Weights of a small class-conditioned image diffusion model.
Model: 2.86M parameters, 32-pixel images, arch uvit, norm layernorm, activation star_relu, moe top_k, num experts 4, patch size [4, 4], layers 10, width 128.
Training: 7800 steps, batches of 64.
Data: trained on simulated fluorescence microscopy of cells, 195000 training examples, 2.6 epochs.
Rows from block 5 of a small class-conditioned image diffusion model, named by matrix and row number. Rows with one number within an expert belong to one neuron, the router's apart. Each number is 128 + 32 x the weight over its row's rms, rounded and kept within 0 to 255. All counts start at 0.
Before each expert's rows are labels from the 100 images, of 14976 (inputs lightly noised), where the router gives the expert most weight on average: "strongest on" is what is common among them. Only what is clearly more common there than usual is listed. The data: simulated fluorescence microscopy of cells. In brackets: how many of the 100, against the usual share in percent.
# router: router (model.blocks.5.mlp.router.weight, 4x128, trained with AdamW), inputs 0-127
# up: expert up (model.blocks.5.mlp.up, 4x256x128), inputs 0-127
# down: expert down (model.blocks.5.mlp.down, 4x128x256, transposed), outputs 0-127

# expert 1
strongest on: crowded (100 vs 24.9); cells: ten or more (100 vs 24.9); bright spots (41 vs 12)
router.1 [181 116 204 120 127 103  97 115 168 147 191 181  98 167 115  87 108  99 109 162 138 122 175 123  97 120 152 102 130 136 141 108 117 125 115 129  94 165 107 134 154 101  92  79  60 139 163  78 145 107 129 152 134 206 179 153 110 115 186 101  69 127 175 111  83 136  88 145 128 203 120  98 128 155 167 126 105 118 116 166  79 114 169 106 128 163 130 150 107 166 138 159 118 103  77 126 192  89 108 133 138 207 117 144 153  99 157  84 177 100 138 140 115 124 127  61  87 149 128 174 102 121 138 104 134  82 128 152]
up.2 [146  83 140  82 142 141 140 121 165 156 150 105 149 129 139 121 127  95 118 135 135 113  99 138 190 107 170  58  79 129 160  95 110 132 171 176 163 104 118 141 162 166 145 155 107 168 120  83 131 111 129  77 128 188 142 109 106 128  91  92  85 144 128  72 177 159  99 157 157 155 166 156  90 163 122 165  99 168 159 131 134 159  97 135 196 147 100 166  99 183  95  40  94 139 107  80 103 183 171  85 153 148 109 135  80 129 117  61 181  81 154 136 110 109  81 134 151 116 146 107 126 138 166 126 124  92  76 156]
down.2 [ 83 128 102 141  93 118 113 155  71 141  44 167  99 132 149 129 154 135 173 140 164 118 123 129 116 158 136 118 149 138 120 148 141  87 147  98 112 173 158  73 149 141 138  87 107 108 154 185 136 138 119 176 138  41 112 105 152 144 158 115 213 130  90 145 123 146 145  87  80 110 103 101 177 155  73  88 101 155 131 151 155 130 166 170 124 115 170 115 122 136 166 202 164 122 157 112 188  89 151 138 159 151 131 141 135 178 160 167  83 164  78 104 150 108 107  83 138 174 204  98 166 118 104 174 134 140 133 109]
up.3 [151 112  98 103 108 150 151 124 111 123 152 149 121 138 137  64  96 168 129 118 125 128 105 138 161 225 112 118  79 138  70  93 126 152 157 116 136 124  83 144 160  77  89 141 121 176 141 146 123 138 172 131 111 134 119 143 141 142 172 140 114 102 151 128  99 137  96 118 113 135 149  74 124 117 153 101  78 128  76 100  96 125 108 146  45 166 207 158 146  98 102  61 172  88 139 102 142 143  65 131 186 144 109 113 134  84 104 127 162 143 133 145 113 183 124 141 167  83 167 110 116 105 111 183 181 203 117 207]
down.3 [130 123 116 133 165 153  89 112 135 116 105 145 136 157 158 153 201 100  90 143 118 115 107 162  81 151 131 107 190 117 167 161  72  77 127 144 157 130  79 177 102 156 121  91 133  96 148 131 106 170 128 132 104 111 139 160  84  79 142 169 176  81 193 135 169 108 157 161 137 154 126 181 144 108  79 180 147 140 106 157 183 105 116  93 169  90  40 120 125 118 214 150  97 175 143 144 107 145 135 149 129 139 148 128 122  96 125 107 114 134 169 124 129 119 168 170  65 174 162 106  98 147 122 154 149  70  90  78]
up.4 [100 151 120 110 198  78  40 164 112 137 124 147 126 154 149 133 169 129  75 136 135 116 122 144 119 129 132  89 126 113 168 100  83  98 130  83 150  78 151 116 143  55 157 172 161 154 160  68 159  85  83 172 144  88 176 128 131 127  86  89 117 103 119 111 164 109 149 163 140 130 160 160  61  83 183  89  63 104 120 110 114 128 124 152 187 170 123 123 136 154  87 135 151 164 159 191 132  75 148  98 169 133  84  91  60 137 123 182 119 159 127 100 147 129 173 144 118 141 140 106 155 154 164 144 156 111 129 140]
down.4 [119 108 155  48 118  85 162  55 140 147 154 151 116 124  56 162  85 153  84 135 123  80 149 114 155 162 122 159  95 161 124 154 146  68 103 114 115 108 106 112 165 141 140 110 121 128 156 164 150 162 162 140 112 186 123 212 107 108 122 152  84 137 149 123 141 192  99  79 141 144 105 116 174 202 104 177 139 107 163  82 137 102 127 115  54  77 143 123 151 115 140 160 178 110 105 110 142 110 108 161  84  93 147 102 148 160 136  88 135 106  71  88 155 180 132 155 162 119 113 146 101 105  97 110  81 147 165 161]
up.5 [158 139 146 139 107 130 102 107 123  81  92 153 188 121  87 124 107 137 131 125 117  73 128 132 113 137 177  95 189 151 132 132 139 153  99 112  82 147 128 170 101 159 123 117 103  86 129 117 132 155  84 124  87  20 131 144 143 162 161 153 170 124 103 139 172 155 139 161 142 145 164 114 115  80 120  87  40 116 154 136  88  91 113 153 139 104 152 130  86 171  97 134 177 140 181  76 142 147 159  19 100 154 127 125  84 160 168 135 172 142  99 119 162  81 167 189 145 141 174 118 129 127 133 124 138 144  83  89]
down.5 [131 144 118 112 108 150 173 137 135 144 128 108 105 156 173 140 166 173  97 166 162 121 109 111 174  81 116 141  88 111  93  71 117 138 153 100 143 123 155  99 146 105 170 125 113 150 161 161 115  73 180 170 119 204 112 123 103 149 135 145  84 120 112 171 108 166 109 108 130 101  51  81 156 182  82 116 157  82 119 125 133 123 105  56 121 104 130  49 149  69 151 132 105 144  74 144 178  70  97 162 139 116 142 129  99 136 125 157 229 120 178 155  78 156  83  93 125 127  98 137 115 147 119 148 115  76 129 125]
up.6 [137 117 158 140 128 119 105 169 117 114 163 199 148 136 136 140 141 126  97 141  97 101 164 151 127  87 109 126 122 110 120  90 133 137 152 117  96 175 193 114 154  92 106 120 137 120 133 147  99 137 206 105  90 169 149 126 191 150  86 157 155 113 194 106 130 126 112 159 103 105 114 129  95  75 186  97 150 179 116  77 110 117 165 199 150 111 175 162  39  91 106 113 130  41  86 130 103 160  69  90 113 145 165 164  91 120 157 149 113  99  53 111 184 123 113 159 117 139 118 156 165 159 126 153 108 127 115 114]
down.6 [136 133 124 123 132 154 150 118 134  84 129 106 135 137 109 143 146 150 103 104 168 186 101 100 110 146 145 137 128 124  98 111 171 163  47 120 139 105 119 121 133 150 136 118  82 117 122  67 196 182  97  77 160 131 118 157  70 122 119 149  70 178  83 122 151 170 115  90  97 147 106 163 118 181  91 172 105  80  91 174 135 118 154  80 128 175  68 121 152 197 143 126 163 157 138 165 101  78 142 127 126 103 152 121 184  67 104  94 147 109 175 179  66  84 167  88 111  99 151 106  81 135 179 104 131 125 102 110]
up.7 [128 126 207 128 154  56 148 128 174 144 134 143  84 199 111 142 124 126  71  99 145 132 146 131 113 116 159 127  97 158 143 174 138  88 115 157 152 166 148 120 116 148 117 123 103 140 155 150 158 135 129  93 122 184 167  52  93 168 197 132 106  92 120  70 163 110 180 125  82 141  81 155  58  95 156 144 126 179 131   9 161 143 104 113 104 100 179 160 149 117 169 136  73 144 131 151 157 116 171 125 148  99 116 153 121 159 129 103 128 107 143 119 132 116  63 107 128 146  94 111 124 126 129 123  87 146  79 127]
down.7 [106 128  60 148 103 196 113 103  78 124  89  96 117  62 117 125 120 171 151 162 133  83 132 145 115 153 156 131 153 124 120 148 117 107 157 147 122  83  67 100 125 121 129 134 166 138 105 134 152 126 114 124 155  85 114 201 152 157  57 127 178 165  82 187 136 122  68 138 154 122 136 144 185 168 136 118 182  78 127 242 114  85 140 120 135 146 135 132 109 142 160 106 169 149 107  93 118 148  73 169  72 126 128  50 136 116 157 192  93 157 154 128 108 151 124 123 131 140 141 130 156 143 138 114 132 183 145 102]

# expert 0
strongest on: crowded (96 vs 24.9); cells: ten or more (96 vs 24.9); membrane rim (90 vs 12.8); yellow stain (42 vs 20.2)
router.0 [163 151 127 134 129  97 147 138 144  89 195 145 119 138 139 143  87  71 156 160 119 147  99 147 151  85 118  85 129 144 170 120 100 100 143 139 164 184 151 102 148 117 133 147 176 145  93 133 132  88 193 119 191 149 119 107 152 190  78 137 142 150  82 117 118 114  76  75 166 118 144 105  78 115 162 167 127 161 168 105 164 159  80 105 141 111 126 144  65 119  84 149 205 201 163 142  85 138 100 143 123 146 108 132 127 126 126 122 107 170  84 179 108 129 114 175 174 112 184 182  87 126 169  88 178 142 173 121]
up.2 [170 126 156 167 140 142  75  95  77 145 137 110 167 170 136 123  91 174 106 138 151 139 107  98 194  83 122 127  97 130 144 133  82 168 101 121  79  95 123 172 184 172 113 170 108 107 127 167 115  92 155 100  86 177 140 112  76  93 140 164 107  48  92 119 176 132 137 142 165 117 155 119 112 128  63  71 124 121 122 194 117 133 227 112 176 137 117  90 163 129 171 139 112 152 130 104 108 126 102 183 183  72 124 101 123 104 134 129 131 115 128 118 167 118  98 125 121 112 107 101 171 117 142  79 124 184 174 130]
down.2 [125 181  80 133 137 111 144  67 191 103 124 167  70 134 107 150 151 114 158 144 184 168 117 133 105  64 133 129 151 139 157  98 103 131  94 123 147  75 142 134 106 101  78  89 169 120 119 128 134 141 164  80 106  81 116 162 164 171 124 153 111 115 103 166  59 131 106 144 118 143 172 179  93 128  94 152 157 171 137  91 113 136  84 175 127 129 127 104 127  94 126 105 147 167 183 146 109 135 171  41  86 164 103 128 188 131 128  69 110 120 129 129 120  91 124 180 146 125 156 162 115 154 152  78 121  37 169 132]
up.3 [116 189 115  88  94 145 131 138 132  62 127 165 167 183 139 185 126 138 130 118  87 125 117 118  62 120 172 139  85 175 162 118 140  84 108  95 192 107 163 132  53 104 124 144 159 121 143 179 133  98 125 115 140  83 116 156 142 132 136 196 110 164 115  95 177 117 110 121 174  81  82 172 140 172 130 128  75 115 149 161 155 161 164 113 112  75 146  80 152 171 146 166 170 112 120 223 150 115 167  68 148  91 158 125 136 138 135  83 141  93  93  95 114 109  96 140  91 111 127 117 111  90  91 138 100 141 139 119]
down.3 [119  92  74 128 142 139 118 135 142 174  92 124 133  79 211  51 101 137 145 129 159  85 121 156 157 118 109 139 152  83 135 153 106 178 130 168  90 180 119 128 162 129 121  40 117 128 132  98 120 144 144  94 105 107 179  86  90 128  81 103  98  96 133 148 119 119 141 119  79 164 166 153 123 153 131 125 138 183 145 154 111 106  55 113  74 148 128 154  51  74  74  88  87 155  93 113  98  98 151 131 151 143 101 168 148 127 113 157 108 159 218 173 134 132 122 127 165 163 150 123 140 123 192 115 139 123 157 128]
up.4 [149  88 168 147 110 102 162 111 113  77 113  85 117 127 149 136 205 108 195 106 122  80 146 178 121  99 119  91 156 170 119 126 160  74 152 147 136 192 110  72 116 181  44 142 112 116 120 124 146  72 152 180 141 127 141 120  89 130 127 115 141 129 154 134 160 137 107 167  60 100 109  93  92 120  82 143 138 140 158 129  63 160  56 145  79 127 113 103 155 164  69  80 138 159 104 128 137 136 147 189 164 168 131 144 138 122 161  84 187 120 158 126 122 145 179  89 147 129 114 100 120 134 181  85 124 142 112 147]
down.4 [171  81 128 124 143 175 143 125 174 158 160 154  85 118 147 128  47  91 164 157  75 111 133 105 102 142 198 172 109 128 115 115  52 165 103 175 167 172 150 115 146  87  63 158  61  80 126 128 177 195 172 101 168 172  73 116 151  89 133 125 145 130 145 108  79  95  98 120 114 122 124 146 118 149  55 124 153 131 161 144 123 133 154 108 116 131  88 127  92 145 119 146  82 112 153 143 130  97 176  98 129 155  80  88 122 120 113  81 137 142 154 133 110  59 124 154 105 108  77 129 132 156  93 110 154  91 156 142]
up.5 [136 115 165 122 114  78  65  81 101 108 141 137 176 152 141 121 135 183 134 198 147 157 192 165 117 137 177 104 139 142 123 147 125  89  95 128 173 136 164  77 142 133 151 118 128  59 103 160 137 146 162 124 155 162 127 154 119 139 136 130  78 134 125 130 161 103 189 127 130 124 137 164  75  92 151  79  97  96 123 146  88 117 123 126  86 167 109  73 114 136 146 142 106  85 153 161  77 138  42  80 119 107 122 138  97 152  59 148 201  81 113 138 136 180 136  82 141 120 193 119 132 154  87 114  98 149 141  65]
down.5 [128 152  86 131 163 119 161 108 189  83 151 165 106 156 103 112 144  72 114 129 141 159  84 103  90  78  94 141 151 104 162  84 118 133 128 123  83  91 121 184 148 106  98  84 145 137 130 136  90 121 133 102 142 121 143 125 173 166 108 104 137 143 125 159  97 134  94 117  85 116 117 151 138 116  41 125 155 153 155 115 126 156  98 187 165  94 158 140  70  71 114 169 147 211 144 116 129 136 227 106 128 150 106 129 212 110 156  96  97 149 132 137 149  77 144 194 153 117 104 138  92 113 114  91 134  59 166 133]
up.6 [ 94 155 101 178  82 150 154  99 128 112 142 117 163 195 144 139 139 141 185 131 150 171 111  88 105  90 118 146 151 102  55 147 159 119 141 146  69 125 107  77 133 168 160  95 154  90 120 117 134 124 109 134 107 175 138 111  95 163 203  86  71 121 143 119 187  89 183 131 109 125 117 122  88 123 128 160 131 137 117 141 110 101 176 126 192 130 106 144  90 134 139 158 147 119 168 107 180 119 177 160 103 101  42 127 181  92 136  83 126 118 153  84  98 162  58 135  99 133 148 155  80  90 129 160  75 168 135 148]
down.6 [161 178  82 106 130 116 114 139 117  90 130 134  46 108 117 119 139 133 160 161 136 123 112 120  87 107 122 121 171 160 159  60  99 104  60 121 151  98 186 154  92 130  79 118 170 144 153 124 113 137 127  53 129  98 140 149 143 139 101 134 156 133 115 143 132 128 106 110  89 169 186 163 123 101  69 119  70 176 146 111 144 168  91 178 140 117 121 111 147 119  87  91 150 119 148 216 120 195 133  58 123 173 120 143 147 137 135 112 137 161 157 128  85  71 125 174 159 153 154 168 118 125 143  96 166  85 203 113]
up.7 [ 35 111 127 160 135 147 126  74 103  92 117 176 101 156 100  92 126 140 160 144  98 172 150  88 112 177 105 164 160 118 146 153 143 144  80 177 107 107 108 145 163 174  94 120 167 145 122 122 114 108 116 116  93 130 143 215 137 100  94  77 105 141  63 196 156 143  63 111 133 177 127  72  98 155 135 156 137 165 132 184 102 150 116  70 104 139 171 110 150 131  80 124 157 128 105 141 135 106  52 104 176 136 103 137 200 186 109 113 152 108 136 110 130  92 143 136 139 136  90 138  98 118 133 119 170 115 181 131]
down.7 [181 126 148  85 133  82 173 215 166 163 104 106  83 120 152 158 110 136 111 155 142 140 137 166  91  66 133 117 132 101 148  96 133 110 181  92  95  97 125 118 122  87 155 170 102 108 105 140 171 169 136 132 142 142  87  58 104 194 140 165 148 102 200 142  87 105 190 131 138 140 177 140 139  92 132 124 143  67 110 108 165 129 154 118 138 137 114 142 117 100 182 118 130 110 194 136  88 146 214 140  91  80 124 127  89  78 105 135 138 114 149 111 121 128  97 129 112  96 169 102 200 135  92 136 157 133 169  96]

# expert 3
strongest on: ring around the nucleus (90 vs 12.3); crowded (84 vs 24.9); cells: ten or more (84 vs 24.9)
router.3 [129  86 124 142 105 100 121 112 174 135 158 119 172 130 113 118 123 122 121 170  93 103  80  59 175 131  70 110 168 152 136  57 157  80 173 121 100 104 110 131 149 179 175 158 199 118  71 121 130 143  57 125 138 119  97  89 147 150 116 179 113 128  78 137 120 177 104  56 136  86  86 107 130 123 161  98 107  97 101 103 128  89 133 103 152  98  90 128  97 121 129 172 201 161  95 116 141 141 137 144 139 127 124 132 123 141  87 153  71 138  65 188 102 117 156 131 163 159 130 168 112  60 129 187 151 140 149 104]
up.2 [151 119 184 166 118 114 127 100  89 144 112 160 130 125 142 120 158 100 127  90 142 152 116 105 103 130 131 139 120 141 126 152 137  93 145 126 123 158 135 105 108  80  89 122 100  97 146 167 117 126 196 113 120 180 213  91 232  87  79 129 125 112 123 141  76 119 153 144  90 215 148 153 100 131 109 177  97  81  63 129 117 181 175  86 137  80 150 106 100 113 169 130  82  78 112 175  86  94 185 139 114 134 129 130 164 165 176 110 188 133 113 161 147 102 106 134 160 100 182 122 100 140 123  68 124 137 122 103]
down.2 [119 191 137 101 128 163 194 139 177 135 116 174 173  92 133 146  74 121 155  91 115 161  96 187 108 114 133  71 112 162 146 132 152 153 108 138 195 169 108  76 173 128 156 129 138 154  92  89 114 125 116 126 164 121 141 132  45 153 139 119  79 148 167  85 133 128 115 159 144 150 121 125 139 165 122 130 151  73 106 156  92 150 106 149 168 115 150 167 145 149 132  49 155 163 147 152 159 105  74 157 100  88 154 113 135 143 168 135 123  75 197 127 138 152  95 178 131  77 127 191 144 150 137 157 113  79  69 161]
up.3 [154 150 119 109  74 190 171  60 178 104 112  81 119  79 165 100 166 155  77 138 160 126 140 104 134 168 155 143 164 148  92 159 117 114 126 180 109 109 126 131 159 150 110 123 188 126 137 174 104 133 119 195 139 100 165  98 132  89 146  75 134  86 140 138 123 183  96 109 109 127 111 150 118 109  58 173  85 165  57 141 135 131 106  85  60  84 109 180 111 157 137 182 142 107 123 125 137 114 182 129 125  99  99 138  99 152 152 146 116 134 182 122  95 111 100 123 128 109 121  98 100 185  67 176 149 128 187 111]
down.3 [ 76  67 124 169 144 135 133 139 110 111 143 155  87 133 104 165 114 126 131 129 103 118  47 100 104 140 137 113  70 146  96  98  97 126 146  61 177 112  49 154 155 145 113 129 130  93 133  52 120 112 124 134  94 139  85 128  84 176  76 121 100 172 153  96 168 101 207 111  91  95 151 101 136 206 168 150 106  60 159 112 150 134 104 178 135 145 129 103 175 151 138  55 140 122 120 125 119 124 160 149 108 164 153 124 103  94 132 120  86 195  94 157 142 124 136 123 117 146 162 147 163 162  97  82 157 147 112 107]
up.4 [136 108 108 168 112 133 131 139 137 111  86  63 111 155 125 135 113  80 114 164 171 110 138 136 172  86 138 189 101 125 161 171 122 158 133 115  78 119 145 176 140 148  98 136 127 193 117 145 112 114 125 213 108 113 171  48 135  83 120  90 167  95  87 151  93 151 103 124 128 122  77 127  94 116 103 146 141 166 106 134 123 174 120 140 127  99 137 146 208 102 217 162 177 110 101 106 102 114 148 133  82  93 123 122  85  74 145  90  67 182 123 158 121 121 127 202 143 121 107 102 103 127 155 129  89 120 185 143]
down.4 [141 138 128 113 162 161 151  79 149 126 178 106 130 139 132 142 143 162 154  95 118 127  78 117 106 118 112 125 173 180 140  79 125 121 123 121 166 114 105 104 139  70 154 128 155 101 137 115 109 126 171  89 151 146  54 173 101 149 104 124 119 166 138 138 145 129 194 155 117 136 164 224 145 202 158 102 147 104 139 148  85  76 117 102 159 150 122  90  97  66  33 157 104 162 152  87 146 158 169 126  98 124 114 120 157 150  84  92 114  70 161  80 137 125 155 142  65 168 114 151 178  75  88 127 150 130 155 101]
up.5 [151 120 140  91 109 170  97 174 118 116 157 112  99 101 136 171  54 123 125 100 146 116 129 168 155 117 145  97 113 139 104 191  75  77  61 120 146 177 121 153  48  84 174 139 105 138  89 145 156 144 179  90 132 164 120 121 151 133 125  90 144 111 126 131 137 147 127 102 137  32 164 131  98 182 143 102 161 105 101  80  84  91  63 152 138  91 160 165 152 134 162 117 109 126 172  96 109 103 128 123 171 166 112 141 163 111 200 104 128 152 131 175 140 176 155 148 105 162  93 106 140  71 152 169 111 176 134 133]
down.5 [ 93  94 125  71 145 121 187 122 136 123 161 179 190 136 113 117 170 150 117 110  99 158  88 127 121  99 127 149 149 120 152  52 165 109 155 141  90  65 133 124 169  49  78 153 163 132 132 116 120 124  65 146 133 120 213 128  67 123  99  98 129 125 151 114  87 104 134 141 130 168 141 116 150 106  36 124 103 172 150 152 100 146 132 112  96 149 109 109  96 107 121 114 155 218  74 193 112  88 125  83 127 107 139 149 123 141  94 129 121 128 113  91 118 145 118 125 177 162 180 144 157 155 151 109 121  86 151  80]
up.6 [183 163 119 167 134 145 130 152  89  91  75  96  43  98 180 129 156 115 154 141 128 160 109 105 134 113 171  92  66 100 132 153 169 156 141  98  93 109 147  95 134 107 121  24 158 131 118 133  85 146  92 141 131 133 112 152 131  96 113 144 143 140  89 136 140 150  99 118 162  88  99 160 101 110 139 146 124 146  95 104 209 177 160 100 109 147 119  81 169  90 129  73 132 136 156 144 147 113 102 126 155  93 132 111  81 102 151 144 178 162 165 117 170 133 101 202 181 149 139 135  93  91  72 104 122 194 132 175]
down.6 [ 86 119  85  82 105 150 114  91 161 144 181 139 165 113  70 120 129 128 125 100 164 110 172 100 116 130  90 155 175 142 151  98 182  84 166 168 174 165 120 155 160 129 122 154  92  80 138  84 118 114 146 119 147 120 106 149 140 199 111 120  99 148 105 160 109 110 142 139  87 129 153 103 180 160 125 142 145 157 151 132  89  88 109 147 181 119 122 131 124  76  71 130 102 143 108 118 131 128 124 122 126 119 122 173 220 157 132  92  76 129  51 142 120 104 116  90  62 163 147 131 140 118 154 121  84  69 181  31]
up.7 [150 155 124 173 103 139 217 201 148  83  93 123 139 113 149 114 139 127 109  82 135  74 154  74 118 137 170 131 129 107 155 122 175 100  90 122 122 121 157 113 122 131 116  66 150 145 169 136  94 110 102 186 163  88 194 124 126 158 146 110 133  92  85 135 100 215 103 111 156 160 123 137 122  98 141 118 161 113 139  95 113 134 138  90 130 116 162 165  70 165 131 107  98  97 130 103  56 161 153 184  87 123 158 153 121 147  75 108 148 150 113  78 168  86 159 181 133 109 140  84  91 153 106 141 147  69 176  94]
down.7 [127  92  85  61 147  82 105 117 103 170 195 120  87 140 117 130 167 135 155 130 147 174 136 127 135 198 100 129 163 185  93 116 104  64 152 147  90  82 161 151 122 110 114 189 130 141 123 143 105 149 166 141 103 117  43  98 134 142  94 105 105 139 127 132 131  81 140 123 136 117 136 105  90 135 128 167 112 144 168  73 156 114 104 154 169 114 117 157 200  59 189 169 117 118 153 106 125 163 137  67 155 143 125  80  99  87 156 148 100 122 155  69 133 146 215  87 152 130 136 138 131  99 113 107 144 156 155 172]

# expert 2
strongest on: crowded (98 vs 24.9); cells: ten or more (98 vs 24.9); ring around the nucleus (85 vs 12.3)
router.2 [159  86 144 120 129 120 120 115 126 139 146 100  95 187 145  71  95  79 130 125 111  99 147 169 114 169 142  71 119 172  78 143 111  91 153 163  76  79 159 108 151 138 112 173 155 206  90 109 122  69 109 137 156 102 136 160 150 137 114 128 142 189 143 179 138  99 118 167 159 132 137 138 168 174 101 152 137 172 113 158 134 143 163 177 159 162 153 112 102  98 135 115 140 138  88 191 177 102  83 162 169 168  84  70  81 164 161 100 134 167 169  84 110 176 154 127  63 134  94 164 125 107 173 154 136 109 109 148]
up.2 [205 117 171 126 112 135 174 177 121 119 162 116 159 115 154 195 119 190 143  80  94 136 137 163 103 139  81 129 112 128  61  71 106 137 132 103 192 100 107 105 180 123  42 108 170 144 130  80 151 129  78 152 143 146  81 156 142 150 157  74 104 184 123 108 107 115  84 126 111 126 136 145 116 159 110 168 103  93 182 100 149 110  58 139 136 151 145 173 155 116 142 156 155 144 201 127  93 154 158 120 139 128 124 103 143  98 130 111  76 164 117 124 141  66 104 119 151  92 160  94 126  91 107 105 154 138 128 187]
down.2 [ 68 128 114 188 159 152 121 101 158 121 111 138  83 105 116  75  98 103 154 153 147 110 144 129 147 150 157 108 144  96 190 170 159 121  74 138  78 146 156 136 108  99 182  96 110  83 192 171 140 171 150 135 107 123 144 109 136 106  98 180 142  96 139 122 170 157 216 152 120 118 109 117 138  94 107 137 153 171 115 164  70 159 113 114  75 130 163 149  58 142 143 101  99 130  37 147 139  72 114 183 115  99 113 133 116 113 129 112 172  63 108 135 142 109 156 148 123 170 107 115 102 184 143 167  96 152 117  73]
up.3 [ 81 112 140 113 149 104  58 101 119  90  96 134 121  92 123 150 106 111 137 136  81 153  55 148 126 184 138  92 119 153 157 172 175 127 134 168 126 109 141 129 108  82 187 127 155 120 188 103 122 163 127 176 147  99 160 157  98 114 163 101 177 108 134  82 195 146 141 159 125  57 106 145 145 191  75 119 132 132  92 111 141 175 139 148 149  82  96 107 153 157 116 146  91 108 150  70 129 125 154 121 114 134 199 149 188  80 140 118 110 135  49 147 155 148  68 132  93 105 147 117 158 111  94  89  93 180 138 146]
down.3 [110 159 121 103 128 157 146  79 126 119 138 113 158 129 127 130 108 114  53  94 205 110 155 112 171 103 141 164 103  80 145  80 106 115  35 138 135 178 127 124  93 137 111 108  68 144 101 166 145 110 173 139 139 162 156  67 105 154 157 142 105 143  82 194  92 137  54 124 108 137 143 120 130  79 164 122 150 100 119 149 156 100 122  82  93 116 125 100 104 121 128 143 149 148 177 198 144 162 192 169 192  86 110 110  73 105 108 135  84 175 143 100  97 111 153 164 132  82  87 134 119 144 125 155 108  86 116 160]
up.4 [149 103 134 128 117  95 172 110 152  81  82 116 163 191 111 144  83 121 145  94 157 150 140 134 128  62 148 122 124 179 132  78  91 118 118 111 134 155 151 102 117  87  85 127 116 131 133 134 122 123 173 110 177  92 113 192  99  44  62 138  96  89 115 126 112 157  83 109  80 160 151 125 172  80  69 161 129 183 111 162 151 129 113  92 162 125 124 142 150 112 120 112 128 161  77 211 138 130 115  85 140  86 152 184 137 196 122 160 129 177 172 102 118 138 111  80 142 193 134 122 149 109 134 138 128 188 168 130]
down.4 [ 90 117 117  93  96 195 110 151  90 135 115 147 104 101 150 108 115 125 123 114 137 137  94  83 100 115  94  91 153  79 140 159 167 110 123 109  98  83 137 129 145 141 137  91 132 124 155 134 171  77 146 163 125 190 132 134 131  65 135 108 132 118 139 129 147 119 185 108 105 106 149  76 142 199 196 152  93 138 104 138 122 115  98 177  71 173 117 176 137  79 123 106 135 118 155  87 152  78 143  98  41 135  68 156  87  87 163 136 114  74  96  89  93 131 120 186 123 107 173 174 123 154 135 173 107 146  44 120]
up.5 [110  69 122  93 116 131 139 135  92 163 110 175 129 123  85 154  98  96 139 138 130  82 125 105 107 103 114 128 183 169 215 107 159 101  67 106 132 166 133 101 130 123 153 121  53 181 116 156 133 173 126 160   4 116 156 126 111 122 148  92  71 113 119 102 117  93 104 122 168  97 131 186 141 132  83 125  93 174 159  83 120 139 152 145 111 105 122 158 133 139 101 162 175 100 151 108 155  99  99 155 125 132 134  96 170 135  65 149  72 118 130 131 105 154 138 147 203 189 143 127 175  97 152 149 136 150 131 157]
down.5 [148 159 126 190 144 105  58 132 116 108 149 128 163 159 132 161 157 136 110 116 167 130 171 114 136 156 117 125 125 118 106 164  75 139 125  63 174  82 137 157 198  87 119 111 138 128 182 124  63 112 125  91 170 140 108 124 184 117 106 124 150 180 123 179 134 102 128  84  89  97 142 122 174 155 133 124 176  84 121  78 175 112 125  99 140 164 120  88  66 141 147  68 114 108  68  97 156 165 156 128 172 129 156 154  98 139 128 118 188 160 172 102 132 100 128 113  51 191 119 133 145  74 158 123 119 145  78 155]
up.6 [127  96 188 112  96 163 109 147 150 138 156 109 151 107 117 148 112 174 161  79 122 155 152  77 126  53 182 222 165 106 156 119  83 108 104 141  40 135 135 155 155  87 141  93 114 157 192 145 110 137 173 141 135 170 134  98 130 151 164 138 112 191  97 166 128  80 136  91 148  87 120 136 103 126 138  88 118 143 147 125 135 148 135 163 170 148 124  92 104 147 110 111 149 133  91 136 115 140 178 160 132 115 125  97 148 176 104  81 103 115  85  87  93  79 143 153 171 157 138 151 139 125 169  79  71 171  69 175]
down.6 [124 203  98 169 169 128 139  84 154 119 129  98 103 181 142 118 115  80 102 203 155 138  76 137 137 190 104  43  86 149  96 131 145 158  77 142 178  78 164 137  72 114 124 113 184 117  70 136  96 123 108  65 121 124 155 133 115 155 121  98  97 135 180 120 126 101 154 175 129 152 154 146 172 146 124 130 141 139 185 115 124 107 114 166 120 146 148  98 194  88 150 105 113  69 122 155 129 142 101  80 172 139 109 179 161 101 144 131 127 131 147 147 136 130 152 123 122 152 146 104  84 152 142 134 137  23 138 111]
up.7 [172  93 109 116 118  92 149 168 116 219 120  89 136 171 121  93 156 134 178  87 161  99 121 133 157 101 150  22 139  93 154 122 127 112 203 134 151 101 151 113  90 129 124 181 101 107  72 125 147 136 110 170 142 130 102 121 123 154  38  93 165 144 105 141 127 123  89 151 113  93 121  96 166 152  68 134 107 111 137 144  94 107 146 146  78 128 142 109 159 156 113 120 133 130 115 137 208 108 111 151 149 179 192 109 133  99 116  84 124 147 141 148 149 135 148 109 126 178 106  67  97 160 192 109 162 131  84 107]
down.7 [123  95 145 186  99 196 194  94 177 108 121 169  94 158 119 144 104  60 136 178 112 151  79 162 181 105 103 148 133 164 115  86 137 158  86 141 153 207 104 106 187 152 116  97 106 125 140 138  85 106 149 135 169 145 141  90 104 114 156 149  98 128 145 131  73 131 165 162 131 111 130 109  51  77 141  98 152 116  86 177  99 126 163 112 172 100 119 161 122 116  90 146 131  55 153 147 120 172 183 146 147 122 130 105 104 131 167 112 120 128  98 107 120  88 107 116 117 107 189 164  81 144  71  87 152 144 118 100]